config = dict(
    arch='convnext',
    model='self-supervised image encoder',
    dataset='larger renderings of crowded toy scenes',
    train_examples=45211,
    image_size=48,
    crop_scale_min=0.2,
    horizontal_flip=True,
    color_jitter=0.4,
    cutout=0.4,
    method='barlow_twins',
    isotropic=True,
    norm='layernorm',
    activation='quick_gelu',
    mlp_ratio=4,
    inner_norm=False,
    patch_size=[4, 4],
    conv_stem=True,
    layers=12,
    width=160,
    kernel_size=7,
    projector_hidden=512,
    projector_out=512,
    projector_hidden_layers=2,
    init='torch_default',
    residual_init='none',
    optimizer='muon',
    muon_scale='original',
    lr=0.03,
    momentum=0.95,
    nesterov=True,
    orthogonalizer='newton_schulz_5',
    adamw_lr_other_params=0.00097,
    steps=6200,
    batch_size=128,
    epochs=17.6,
    lr_schedule='cosine',
    final_lr_fraction=0.01,
    warmup_steps=1240,
    weight_decay=0.02,
    adamw_weight_decay_other_params=0,
)
Rows from block 4 of a small self-supervised image encoder, named by matrix and row number. Rows with one number belong to one neuron. Each number is 500 + 25 x the weight over its row's rms, rounded and kept within 0 to 999. All counts start at 0. Numbers have three digits each.
After each neuron's rows are labels from the 100 images, of 14976, where the neuron reaches its highest value: "colour at peak" is the nearest of a few named colours to the mean colour under the peak. Only what is clearly more common there than usual is listed. The data: larger renderings of crowded toy scenes. In brackets: how many of the 100, against the usual share in percent.
# fc1: MLP up (model.blocks.4.mlp.fc1.weight, 640x160), inputs 0-159
# fc2: MLP down (model.blocks.4.mlp.fc2.weight, 160x640, transposed), outputs 0-159

fc1.542:490551472469501455482513534457536484498476497509494501452494497529473503473464523488500508465443504478437474465530478483541465504514472490520530508548483524491480526528528492504485447529531499505504486469511463477515507509513546535485507535480548524448525493532526492475492494519486494480484501485495459475529483533541517524499488549488543500511489515513498495481494470528487463493508512522493478492477509472480516473463521488514497507447534512509469508521529515532515505518551495
fc2.542:500498583513507485517497492452493518485489465548521524520510517469525496529524518515480489526504514487534480467482513524459451525482491476491481555493486531460507552520504476511512544480488444493512528509471501498511506477487499524536526509503520518503495494496528485484494502464502530510495505531547511537494502504519519543524535517460471527533507529506527485525490505487486540477466485535526498472493517483448525499517465480488548525523535479454496499490486556551530498479486514
colour at peak: black (35 vs 12.4)

fc1.311:497486481476467468502519493466524469489466511492500532501469523515432480465504546459506476528534451473513502461514545528515479497472477527515517485517512457527544505508539460504491490503526523492533465467521463480453509485514496489500510477549481502456529497480475514475494481509509485510474454474524490502520515490519463508531502482477495551500513514541559500524454475544490488521521488538503496496526517532464526506489489479505505532529490505505514460472521520515493536512549496
fc2.311:528480527511500501546455502497457503490552484492514509461514504512473506488505547503514528478551513529516494499508481486482505573492538489458505476498492468506531528487476480497483508498449469531496490517463520512531474503496525515461533500524509530498476499520474424516499513500537505483539474552456464474474519501494477463455473518526484553496526489528457481492469526487521481520502478512481533518512475481473518508486482486460500530471461532494482517506504492496489470464477499
colour at peak: brown (63 vs 32)

fc1.112:526527513477482484487492509491503516509512476532531470486477506525562523510482513501526471534521539464498477480462498438547469501488524536467473553498488516496484480474553509478451491479519541508499522494505525498498538508505516502523495459488487488486500487467508474506502507488489486449515489537512471488479514477524469454533487492487534503508543497550510499474517482505531470509492483517548472469508461491495465517528524512519478522448502503526484472546507521504550514480440530
fc2.112:481469518521481472487521529501511462521432500524527503473543538495535495462532475466507488507463486474447521479511514494496514490463482483464515511527498516469496477523539490492530481474505559491492480507537461504486499476488462474561512501541501472499522520497500482501507511494526483485486494518486455445418534501490457483498551474454529518496492501513515535511520511480502520511470550472476512510540503521528496487496491510491520483491501513507535540539500471521489528496507502
colour at peak: black (50 vs 12.4)

fc1.291:517531516511497552531529503544512516513511517466470425471534538505487511528513503472478513536468545481494494491473487528514533444503509492518553495528498518517461487470498509510495493507467516489518504441531512502503492526494522515492511492520511526488534503487514480469446471482471516524469500483507495499466505512509503508521543475508447458507476468479515523523504524489488481527485481480520446466505474491532525459474557484438473502507484527523528506465507490497514530527475490
fc2.291:479507548502497453529501514538488514508536516498451488504478514521514463521489486551470518493495483492527499513461513466489518451481458500525480492524526486469529510514506520521449504508525493508483520529532532502511512485526481477508478520497454493513527480475512488474514490511510489450463497520478539507530519535476533502488522515479397505518518533510522519490526507521542493491512515495502458489511485525501508487562507556478518466497501483495518462460503531502500513563483473
colour at peak: pink (30 vs 6.4); white (29 vs 2)

fc1.574:486506486491476494460528511549543488481466504513528509466507477512539526515478496559479471459519451473499450499483460500499510475519525488504557489491511482505492528523499517520484498528502509533479498505499535476500498471494488487502497495487498510458430526509471488468494498518483535521501508467440461488516517476502539516528529515466526521513449460488503491500510538496512520507514516504498487516504472499509496444466492547530457524497529492481526487515509504551582501523491519
fc2.574:472470517468470501554477484480511527498464464472491490475495495502487541483477489544482501496455530537499474508482538482515476519466486557465487520496485485494472489490506499474514512466491482462508515472539477469542498532503529492492467475549528515482497517504500521472539531545524498493511504503506579513493518524488526472515532486502524443497480491491517514475483507484482509483451479507457480527532526526514464528503500475505469496494482502511454533529510521529520527571505494
colour at peak: grey (42 vs 20.4)

fc1.544:505487520494513524500496531508498486505506514512550488482514464428527518506521514491511499553513510478495522472517465496534542474496491494470505513516509514502469499505477470514465477468479485476500466526557488518468507472493490485495520483485529482456559472471512488537489502517490468470471495517514485509556491463500531525513481507479501508507480545542471484476529532484516464467460458538544516540532467516536490510512468469493490470485485587476507481500506490511481526505509529
fc2.544:504527552496525495459498500484498487509498490466469514499525494459534426479480544495479479499507505443502511505488467456504488527479450498494511520534508533547507458525487485485496478487484491514487484505498466482479473428470511519502497468514519489449548528495488484484532467479486505463486492505508448493533497518503497484453511503539482506564493487513525530539501511489493476490480457506522508525511498491489502497487438501533477531490503477513454485445509522513513515480534490
colour at peak: yellow (26 vs 1.2)

fc1.538:543499479490487498532524501514536474469504504452477495506499476496531501552480474547468488519480537474498486526529491514518525459479499509472518506493508486522511512484481515518525499509534504482519467453475469476522475521503500478517486503500525512532465477512459487502517477450496532543523529508488510507476485471539506498544516520512440503479513444514518469524480525516475464550510499481537408512515506483465488560502506503493482525484497541449489506480530487527507489492498528
fc2.538:467494477485501498481446482508496516496496501538506529541488488546480465526520468515500476482516497522482526540468492513508496483491559509506515455496551498445461527533522501503505470510477515542479510475460551505484513431492520497510509506489481510489501519533453443516502494498463465545478514471496447493540453472499514488449462495479485500501510518495473501500501517543529503542500553507484479509491512486466486502521499513507471505485506463482537481477456477476500528483517496
colour at peak: pink (44 vs 6.4)

fc1.23:528486498497515519474491527523523504520532557522506518483498469520487483497486492534500466455526517493490530468431524480484460530511486480527501560516501519483482434511492468546551502487489444463474491486519481498485522480511515474492534459536461481526519499487516499477512463535533544527498522472527505498514487490490489512516471517484497532501504503492475513513496514524492491453517499503481509479461493494447467516490492523446484474498532539541506455536525543489501482517498508
fc2.23:481524506522478530503478502458489465546509500513509539474471495512442506512483519513485513491508512528512476515554495500497505449482508493524497521527466502516528505510485504483514443513494477492522501527460567534480505475563533522514529465477510540484504490492516495485475515524517485506510487490458518465503519531557511490444502514496493533515534553470473502490469488491521519491475486459539494476489524546481511521479430474488490538491483501496475512490519520465532484459471491
colour at peak: black (29 vs 12.4)

fc1.509:494512527471429536500485454473534483519525475502514488481486524476492501507507499507460493473465548477501472516500474509505503497479518478535491471495504486486518519510529509531513484464519493512466472500487499510492460495468520512506488440470525515518485490481489466468513516547516472514510549483554527516473508496538474527510469501510493507515525497542482502445496517557491494498468526496462494465540482516476533519521478529548527461475554442513529521508483510503487530517460513
fc2.509:500507477557480525492513515513499493487455494490505465513495510471474478519456472486533499498509479536514518510520473500485485536519481454487462503474458493561497492526502478509503519527499500516508493509476502457542488481489529521559490535547521514457512469494513485502484478529534497467466489475486479513515513506455479508472478538476539505556545516464525525529476483481507538481477498545489462527499490500448522535487487464489522526488546522501503491489522487519513471496462558
colour at peak: black (34 vs 12.4)

fc1.360:486473485508539455443480481544445509519487484514501492495489497466531510472495512500519500492520520470467515473544467518467499518537514539439519501536525522488493485499511503508527494508555450475511462537539512477500566500510520527472518544498484455477513483506480493510553486511489491507498448466475509455495493496565496488525507503508520504501551491464511468499498470477502529501521495462490506495486503482513542517485498461499507452524510513477554515500512519509525505505488485
fc2.360:462553534515499509502484501483470503473526486504466518511528493474496453544487471507478510479505491513548469472520529530530486500521531479538511511479478539468467465515503448493496474490443497472502505472475522518532519552517494514493498542535529523500517513525505509495482502484489454484540444473499492508493512545478474487476485510518506470527473548549518504507483506507478546463472510477496498460460508520490447508511458507495468511506512512553535511476485506508528477520518473
colour at peak: brown (72 vs 32)

fc1.251:505525545497544480518532522510503512512475512488479481502512549524514475498477540553556468482488472472504532469488513534519506461475497467472505499520500532507467525543561471567517509507494500483513523535487492507507483449498485486479506486512500499532493468490481461494532492506499541502487476513496503473494476479503460505453521473486517511501506553477503495472491516508511527447455506534520504523468481501506464450514487514531536500504475512506497449470486508508488527525430493
fc2.251:516482451476461470504500493505521524506542507524524459484490477503505462508548513477504466521505477519508516495493565520553480493498531493524535495503473501515513501530501510444504518532527564501515501505514474500507484531521467474548533506545482477554488511477515486529529504516456522476496481498487470520482502512553505462538488505501504498519481542545518488446512507509475511452471516507478458445506509493512525515479501472481484468472473530463512487524488522491518506476486536
colour at peak: blue (36 vs 5.4)

fc1.459:491522503497453511514493495499507495466476491492528529542510525520501480481515492497496488492521509476498502471466484567520511458499479482486505464531512459483551489525512431545505494525486501482520493511499495509483468473530521523548515510516532518504491414554472505476529464520500521466500507517518545493467513549495517518550503482455515521471506483479507503492533496526510471488503498490511479462471445467473483489463493549503508495531530505484485526485522515479519446507516484
fc2.459:522488484531489500493495543475497517475504516537517521467514506497491508519481454547511505481549503589505492488538504490525541546480517494515528486483529479484483482508477431473524525530493480490501444508489492519548518516523501492525553538488493518479508502478500457483506500494524460486518450514492447471472506515522547484517493477548520496491494519486507511481506469523513485508503501508496496522474500473512488495447528507507527467435505485497519458516502499526460453502509522
colour at peak: cyan (27 vs 3.6)

fc1.276:495504489493523504565540464497502539523496503505517487514488508483536510513524490514521460550476460482487490519500520533524510504485490484510498516481459517475487499507518469494505527529511453502504492468502509537516504484475502507475498524486525529489485489526494478487516502462462508491473456484526485520512495473477492505454457510495497548480509482534474464532526524505466517513508505496466486441458501489536476523487459494468512469527438498505488544573540571535480483521485535
fc2.276:518481528513510547498473501489510503539508520536518493485514470478484488458470516533532493536512492498484433502486479540505502516522525499506493505520486502533516523514493508444467466517499518470480454504463507548512495490495503487519506464495515457529519505475469527488504470521443528526477501500515529485433480504488470499483513523507502493511517538510476478520451465480511563461486476549505507526508499505511446512470508508504501476463494491452502486508502521545516563449497487
colour at peak: blue (27 vs 5.4)

fc1.339:502534522512491490523497462521459479481464502465515505466506522472502526486496503486499462479520438468516517509492530508533474485522498451504467539481493507510489517501514515505530540533550518542523459484510505507530466449475515451481534500529474474493510490486501518471520493501494514541523463499496479502465487502468532523500489533493507491502502514471497500442466526514455473512438493481466536496489540511513526513549479514517511495551504537525519519560510492501481470542503480
fc2.339:498519497472509493496484497516537522486500505484452480518512484481507509472520518525519498497505466517492515497476495544503476450494487522462495522537505504487507483498487555519502514538466559470475500497483523517562468506520494445499508479432483495512512494566481519443517508454525491479476492487532482527503518495494522494499527496528499502550507488484505470516488500480511489499502473515525511489492512471492524470480518542481455491524496541533506523521555500491556496442427509
colour at peak: red (25 vs 3.1)

fc1.616:450448509517543543496548501498495498493480482484505543505478497477483480469513544464490518457492512469486504516453494479500511494509473506490486479536517503481522532540498519522498492481547504513482521552458528468532490521557514491539510473551479501513521498449475519501503507494459543476510526434486506523490491503465483479506501514534496474532497506547496493446459508507509495517518488526524486486497517504492533489484498488507496486495490527512490535510444546496491532434495489
fc2.616:524513505490462490494472531480485487505503454499513529498528460489514530506489522500541512518494529441496575551534470509475520488500500451519471566527519482522524477505481405507494507460499482537495490497521524488485515527528518489499483498477494498505509553514479497463504482499508501524481477524504570520523523489514501481433525479508504499490494479458498491526520488499483515497497486532493545499509522482473496481475504494496511496547548495529492486501470513479521487496553486
colour at peak: red (28 vs 3.1)

fc1.592:478498490517477507471523514554497491464534543517503470476513504493451443500486486512479539484474536468457501467487480510503484470481488530528465523510481525501501543495496459473511494507450490499505503497473507567486501514467487547518521509484562500530539481533528474503487508490457512513499517488482505459519531513495507490521494487511487509503529509460566506521535513497522451525536499484540494525511437467537502563481510497482490510507457495509474512497481490503501500467509483
fc2.592:484513485502505500500502515547481494494539508559538463517500467485522479521494488512447505466458500569500517531472486520472503487472503530520541499494549517468477476527478503531524504481510505503515494509511523512474501557554475478517522500529474520518552505510500557520496440516523516524486483536542484496553502531521471515516531504518447537523516507477494524498486480462526474470493531484524475491492498469516497495508496537516514449511472518497468527510515500520518510542493502
colour at peak: pink (37 vs 6.4); white (25 vs 2)

fc1.369:488511502453478482456477576493504492492517522491492476494471498509491463535505485514464498516525531491526527483481510533513485451507530538479470521502502539547491498531541507477496516515504534496477490521498468509490491493532480475464543526500495504519515466501517508474489463483467486530537479461583554499476516510463457504503502487505473500508530477462517496485484513527513460536439529535497461472469501496489511471485457496514497535513501498537536483505497472512498501500539512
fc2.369:514483524509493492500507495490553518499511501488494483511509489539484442499451508506492483488538541522521469436498471524479502507464486460543494497470544454512506474528490503457483519502461505465494461498520503473514487479492487518483572538528478530492535449484522496519535450465485473509488495485471482476472503497500508492513460503497486488534511492473474483477478515468467453520519471497482475467493487448464509498504532499497525476428480497457498493483545497512503499511486504
colour at peak: pink (38 vs 6.4)

fc1.418:492529484480455506504494477481465469514510512447480487523491510531489514479505504447504498478499568462512484517485490522492502510449515448495471497497506475497541530494507492499492500557498499453513435500487479524529480508511520545521482472505472523529484503533508494487477480526514542500536476481569517504447502533521502540516474523465531493513517482518531530474549522560501500505492530519464490473504483504491506472514521487514524513483529467488526469503462501473481522517466482
fc2.418:499493486481480456514521487519528481521487584491512474497485498498467512477463450462496467535534504517530520481504500523474492519498473501492500546501464489530460502510470491484488477485434469535520479528470495535547481477494475510556542543526517470479506472473445507520505506523503536479511456501503467512514494514504466517526501531499512509510493505481494504527489507487514512455511526481459512487489498451526481494550538461525529515462513503466486505497532471514504480521473486
colour at peak: black (66 vs 12.4)

fc1.494:497490528482494523527537526479484542538517487497463518519483468510485463535511499488500493495482545467477465499542497456514466481479486502508516479461494474473484536507521480519540498469504440521504507486498526532499553492503513482521508512494503468486525520491511529491420516552486522495456521486491484447481492489489491482493529481528533430509509545526488507467509495499476516552494524523548507513501510482483463483460493520534506521490521519525465503523525468490519494454485530
fc2.494:501513512463475477496506496530463496492509498523508493492475469510460518491490518524469465510472496488485424495514494535485478490472472486489523499517534519509509508547471480489515486485526455476468514499531552515519564540479497482502502535513497493541494491476545486506473494481522525538530467487520532498535486503462497487497507496474529497444450492476500566488527459492469498448510456477502483461500517545488514488497484509493552483486504479491471502548519480481513466466516473
colour at peak: green (50 vs 8); black (38 vs 12.4)

fc1.264:438498487510491529515509507546489485452492504472533550528501481516484500529509486484485545531486521476469477508486548508459536481470457544493536504502492489534521484519499498470527521499462458450489507472517536484501512505491531473453479462538517477498545491527486463522477520532439494505509480494547478468536501499483501492492480511495485507514512477462472466520516514487523497525491510500478544536484488462500536555515511504534467512550472522487483488531499487488507488526502485
fc2.264:478512505498521498485524486492504504463506532501492487494509534456475519525498478489449552498482485502519465497495506527447496459498506500486499524470533463524478512522483507545485485541508463508548453494532504454464530491501508510467524512537536497476502455496486513467512498460512509553476503545499461522540533507514478519497496540458490540517492501502492481523531460491506536474495467508510468471457512539478513502505471480529525547480478533470436508484517482497493510484460504
colour at peak: brown (61 vs 32)

fc1.473:514517480457451507514466500496451560517494480509540498507448493481493505463477519489486448518517497458467525482507533458534532504516491498491471529541488485496497496502471541472498479492489586493477525490526503463486532528498537500494461483480486530543498493529522473518545522487497508496522496509531521505508511491555502486490487480486487494514541462525528525520482527502519499500526507484533477494455456517472485530466486485522521485482471520471490487473521523536511480527460522
fc2.473:548495560464535481507503497542483478514466524494493498505500547508528463500507461526525516466513521497504493500505526515461483502536507505513489526513489501510521533514537461453522527484511502534498506494504530514509525467494515505497489558487540504480477475529457498518503504488496511468482509500491524477440529557500548521504527500524524470508563468464494488466468502465488479550457544470548493496505467498529491496522526533473485495501490471544516496489498498531481467540495484
colour at peak: black (43 vs 12.4)

fc1.551:547443486493489508570511484466493483526479515468522497461496489506487493478509519490521471506529478491525490503484533463517518509533537494527534482496487471515491505476508502497504498480516521488482487489473500534484504482507497572489506541545499530472525510518467503500511525530553489531503439480510488538487469483539444487501475472487512542540496456464466525514497455517507495501427496524517527509535482484474501516500510459555511478498475508524481523479504510480487520475518478
fc2.551:518461452415518521537492509507470529507495472527498527533508483490490487519511472458465522464495503536504493496510517471520520493505531460490520475482510485472491480476556450527497498514496438494512528511498525536460518486455519487478450446498517517501518498515456501517477516510516553513512522472475463519534446500480509453495520502483490489533529536494444509508504480489529480496514472519505477501474469520522462494487485486495539475534494486469513507482478501511518511531501489
colour at peak: brown (77 vs 32)

fc1.511:518460533524463483475525519505513487526510524468454507517518505500535488509508469539463508483470528473518500485534451559492530515495561498544467493515454501482488522420497491494533521508524480514498491473525515490470486490531497483519510510503513493499489489502481526493540467487497503484532525510509478489514499472456485484509468504505429533501482467513486539558494516536489513476555537541455489523482527478504490452473482494519479522497512493512526488524486503478502468479503520
fc2.511:448497479512500476491498508533503531478512540526491471558481501533485459488514478483524514481523467501495511481483528499504490481464490521483475457507498519515524534535484498546474500482498515496497545521480525482473475465526526447531480520465477489503520498466501508535521461514533543511550496457493477481494473462525462461480474468531512497493450478512516485502479490482548492516475505535496496482491496530540503455510500533498496484547539510459518506476502499505471449548529520
colour at peak: red (27 vs 3.1)

fc1.624:521484496483490579570500514502486449529449498501525535503489493476500486474485502496485435518505524478495519520512471488518542469493489528412531535500504530507488496513526515494502490525463554480488523495508534491492512531465494491520490492505496491481529476498467473501458508474508528521491483505461518509534509497475523498497465477513510510532557540486513494498502494473513518540478544478539503512486482475476503527496491514542512465498476538472467466465522510505490462499488481
fc2.624:510472540507524492518507510521470465511481534490501481513488494494462505533499503474550559479500488542485523449484510477488491468460502510467531497490484526492487523547505533524472489532464497480463507461487507486478524473473518480486488512498506514475483521559448488506468442511485564470493487519489543500498530466482463483520514470490473497527507492511484520507492527495479526505478525520537503438495529493481522476522524524513507489486556506532512505448524462516546522490522507
colour at peak: pink (26 vs 6.4)

fc1.248:513487503538471527534499496483464473511492490514465471496498518433510550496480503481528488487485520490469492471462476488550484506502505519514526546508527487521508536509512492452479478495451520503492475474515512495516504505533548507426533491496470531476467521511525502479505504530508484491518486546508513518516502497475459514500516530553487484496499536465509465440494501429512453521474502491511474473525507524526516460506530534550479550489512522496509469510502499493486486528508505
fc2.248:508468537487500471523536490456521526514504526526513510542510492478513494470449501514501569495548441571473523471479493486448485499510497509477499484511476514483483552513489490526521498518506532520499533506519482467483529511507491508494490569509481450503471539506473519513470517480494469511522500501486479535512487441503472504492542511511503484492484483518523471494463492506498501530543518530439484509513470490540537514535505472509487499469517463502526484511522505494535509524494532
colour at peak: yellow (26 vs 1.2)

fc1.239:540492455488485489469532488492536493478476503448469470503488511522459540495454479486499472463466466485482481487522489499490490481532472492477503484516505539499492505522518475493511510467486475507535496509483500473523529464505489502479562530500471494459483553545525498490489506534481492512541485515536492539495510555478537475523519529527515533483490512519532494525485451482486469502493493511534517511480528482465495528486538506457504493489526423532481522477500515514548530524530504
fc2.239:525514478516489485485514471497478534441459533501526495484489463491483521470518449515497542427490518500486489490490487547503550527493510493515445511543493481530492511516525528505507513470500471544471508498532451483516503533504492545531498487540477469502518489479476495514487463514499502513506520518495461489508518489535534568502501463539503502515456463491513464489498493515570511502509505517453512521501486486471508492480502471514500508491490526447477545511507526476468529473490508
colour at peak: blue (37 vs 5.4)

fc1.445:477473533526485558472520509489518454520467525484495524500482537522521480485458525490519518536492507485460483473446536504491488494505540478524488484486515537533483503456526513497495505515488487518498477529528524499558488503540537489531490472506508474484444526485478468520512496500546501493457484556520474521513498471466531549489519477475493481531483491518489490509465478525534513539520526528478463512497486490460517497501550523505451486502477502491477485497444474463495505494466514
fc2.445:532499509501554520493462479510496502487501500420506490539471490477495477502476470530512467517497537466483544464504462491512473464495487475503454498515467504552482505515512471488515497533515503503506478486486493525515473465518490517494512495533476506490492476516479477490484485507482499542486510502534514507512520536516560555460479493474509515540419532460482476466483484479476479511503517499503483517531482440498510504520536492530453498552517496503521555484511533499490495510493473
colour at peak: black (47 vs 12.4)

fc1.546:486533512568525510435499504472489532492508504493478497550515477480508517557490522511494506535517474482496511450531485461473492478473472492490523488487469508479500506487524467502494472457503523498519526482488462510491505478506495500498508482481464459577498482504453525501484502542509504518517532482459483533502548472501508490455509537471480458527528502461508511476522480518534520491507483516505462524503556494508469514498552520470568510500501512510519488511471463499499521505520492
fc2.546:537527503487488489523499515489530522475501518496505466447568502453472511508552510520471479535464520491507512527541516505497503497476509531504478516464461524459432555500497486486538534517510513483499490531522509499523504545517443514495483486483508503497516486511517538535506470482527493484479531469475497494486486541498522498438471460519505449489508510491510498489474514487487516494489499556498477497529509489529497492508512511492470440534507483488521502446500512487555477535487525
colour at peak: grey (46 vs 20.4)

fc1.599:462468541478468499473535486482521511499506495497543504472458519491457452528527473485532424530516526468479490483500483508514492542542509515503566504518449521484507522529508492519520487519556527485461528487463519491526546522510516500536477493528482495485495461508472486477455525482499493534481501478475501512472509520531456482486520508508501477521513493515538457491525514458474508488495525501564501506512482505476499517493512531470482527513472525477511508476513496510458535473491503
fc2.599:548481519494510509469476523486535497526464487564503474499524519496521516540511504488532494514533537507506497519499534492471504451513496518513507482496499496498500472482513481487482486523474501491532527522483503488518517456489592472512500502503463482480471495499480509511526486512496513471526489497504503475528480499520531481503473473485508512486485532519514484531520519530478487481517564538529526477495496514509576514549508543484466547549488505526490539531477444552465464506510496
colour at peak: white (31 vs 2); pink (26 vs 6.4)

fc1.256:448487476481523457464437490511504523514474492530485520520544500535501529491498525468528508461468499482501491499483534510512505533519498510482491529521495477520490498494510499541554529506497475498479506505527552468475518494532484472496477526491513485526497539523532535515484542474541436504476481493508475524509500530503543505509532519480452481484433496506503495470540497445483494499483513486490517519526496446486493528487512490449490513500490545489470450555477492506481516509503499
fc2.256:489494488513414515510499525481473493512529521482511485514477502493526538537519502510496513486532511541521466512499544496480513445511506490482511513497524444501521484497484473509513483533539486520487479478470490498469498501536495489583518516500524511501461477469511506510499497501542499497496489477480503550487560491532492544498470486529523546553466483481498471500467509487534500458525438491504494511555548503476511490474520501491513488509477439459477507515483497496506501486483512
colour at peak: brown (61 vs 32)

fc1.245:525517508482519473499533507507503479488508486501508495510545502468481527487506512469491476514435482456507480485492500507478527544523516510475479522521486486436555512479504475476516504529541505510479494526483558495524462487498537527512487511521482524434489480550508525474470483449486511507501511488460491503522501476519482456521475523523518477508519478488472500510487504494471528476495488467495479484492553573475505501466480501512530514494493563520552509483521493469492538458526520
fc2.245:530488485545521531493456485448546493492521508506537541513489536524523496516541450517471509515518524482478483471499526525498502501506530427525527494513486514493488498497487501509455491508484481528498470546525534514521486503511477478479468531524474522514490508498504508498430489519484500471474409503505510500529529514502466499477481511510483556496503478518499511479513516481499474522500507526507466489499511502501511530485489502524526480534537472463483564540541477508506459510537511
colour at peak: green (35 vs 8)

fc1.417:508542518510487514463498495437471494458515493496565519459479497497493521510438495515509493460463507480495456508513512521565504510504516499520497532478474448510502507500522498459477516542464500477518458476522466490531493518493496513506517542506468524514520513487506550492497464519535515423516514545473482532465528545509515473512485516525517479496503479484508531509535486525487484484501508479460500543488472497494479470452504513488524512524487478501486512510548488523533525510481491
fc2.417:500496519480487488499504523531502520454530484480493492476532506467470481487494467501500512550457477524476501530505532516492539506501430486498518480505505434502483516515494510463485522483484500436505492507502525499542511495530546415508490536476504509479474511427492517474514506534531504545506494513508490490530470500530496554502507520519483493471496528524509499475498462518542510500532496528452517485530510488529484483534493507504504518480478517499447513505534470483515526525471460
colour at peak: brown (61 vs 32)

fc1.382:529509505516532493476518505497503513490475501500521505465511518457486498466472528482518495498485497471497526461529438492429473496469489492544515544485504480536472480505509510537497463524504520501497509475495518474504529523476484489527503479558543471536558526525518482453521492475568496528514503496494501498488477479516511463521520482468525510530469500521568459458480508500511476485502517485486476501531524521462519474515519496504505528531484529503460476496525505481441484461519499
fc2.382:491500498480510491546498500485505489473476431492471533510490547491469490511498551499500506532464466495481525483464416493515494507559500499521510507518537509492467468503526463529514481476480514504499475477517518506525505487534524474511496514493510518504503514534490467469517525499526494519547500511479526488519520526455515516505486488457475515558446505525527506491485472492540452552530467499504467493504494500500515493519489500519450504529484515532484551540466489454506516526529514
colour at peak: red (36 vs 3.1)

fc1.613:546522512468484491486517495496512509494507455520507497503493524544469542476544545426473449503489490460523545504483456511497451512471491515531499515518485475489492506483509509485501469478511512473501488468484558517496530529476508530515502489549500498502513455513486521496473499502534528517493512525494465531489477455508501485500483523506489496517479472499510486522490486520519498478455520493503492548521568524452488463517494492511507533507477535465429509515488504498548518467536513
fc2.613:477477478457526505523501501502536539456462480516505531521504501510490478521509506488501518473503458504493491528512505480444515506553488522487509496480494503477493483514487451503483495490490480507511493516441556530484504507475504464510466475471515483491524522501528495516486459517516512487501490536534466506494524508466478492478473514498537519490502507517428553523485481473491521515506502532488497540456467510512514528490477530476473527560461512516438520546519479472506436477543506
colour at peak: red (43 vs 3.1)

fc1.380:493517477472495550513531478494499513518541482486510531493510503470525520501545477500517518530507480477480500484539497463502514486484527525512486536484500513511504515501498432507460541498495524475473520503484480466518492473512531494492501540474499484514460494508511503464565437470485482494515540485483479505506512541513484508524446493500465491501561523508540496472506447484507525491490527526526476483445469456510483534504508472524512540470499510472533469441489534484520501516512533
fc2.380:517479480499510494494440515472495500530480521494467455506498516497501467495456507566525493486500486575511487494474490484495509502487504500510533489460517502466518513535482481484512513521529482543483468488472534492507530530497506523513554506541521493506509481515523516488493506476493521499505516503497488499510471502460514498481508541506509505510506499449464531555492465502555469518484503484482500454482517475479522475536525489453566492552478484489562536494495456477451512521502523
colour at peak: grey (43 vs 20.4); pink (30 vs 6.4)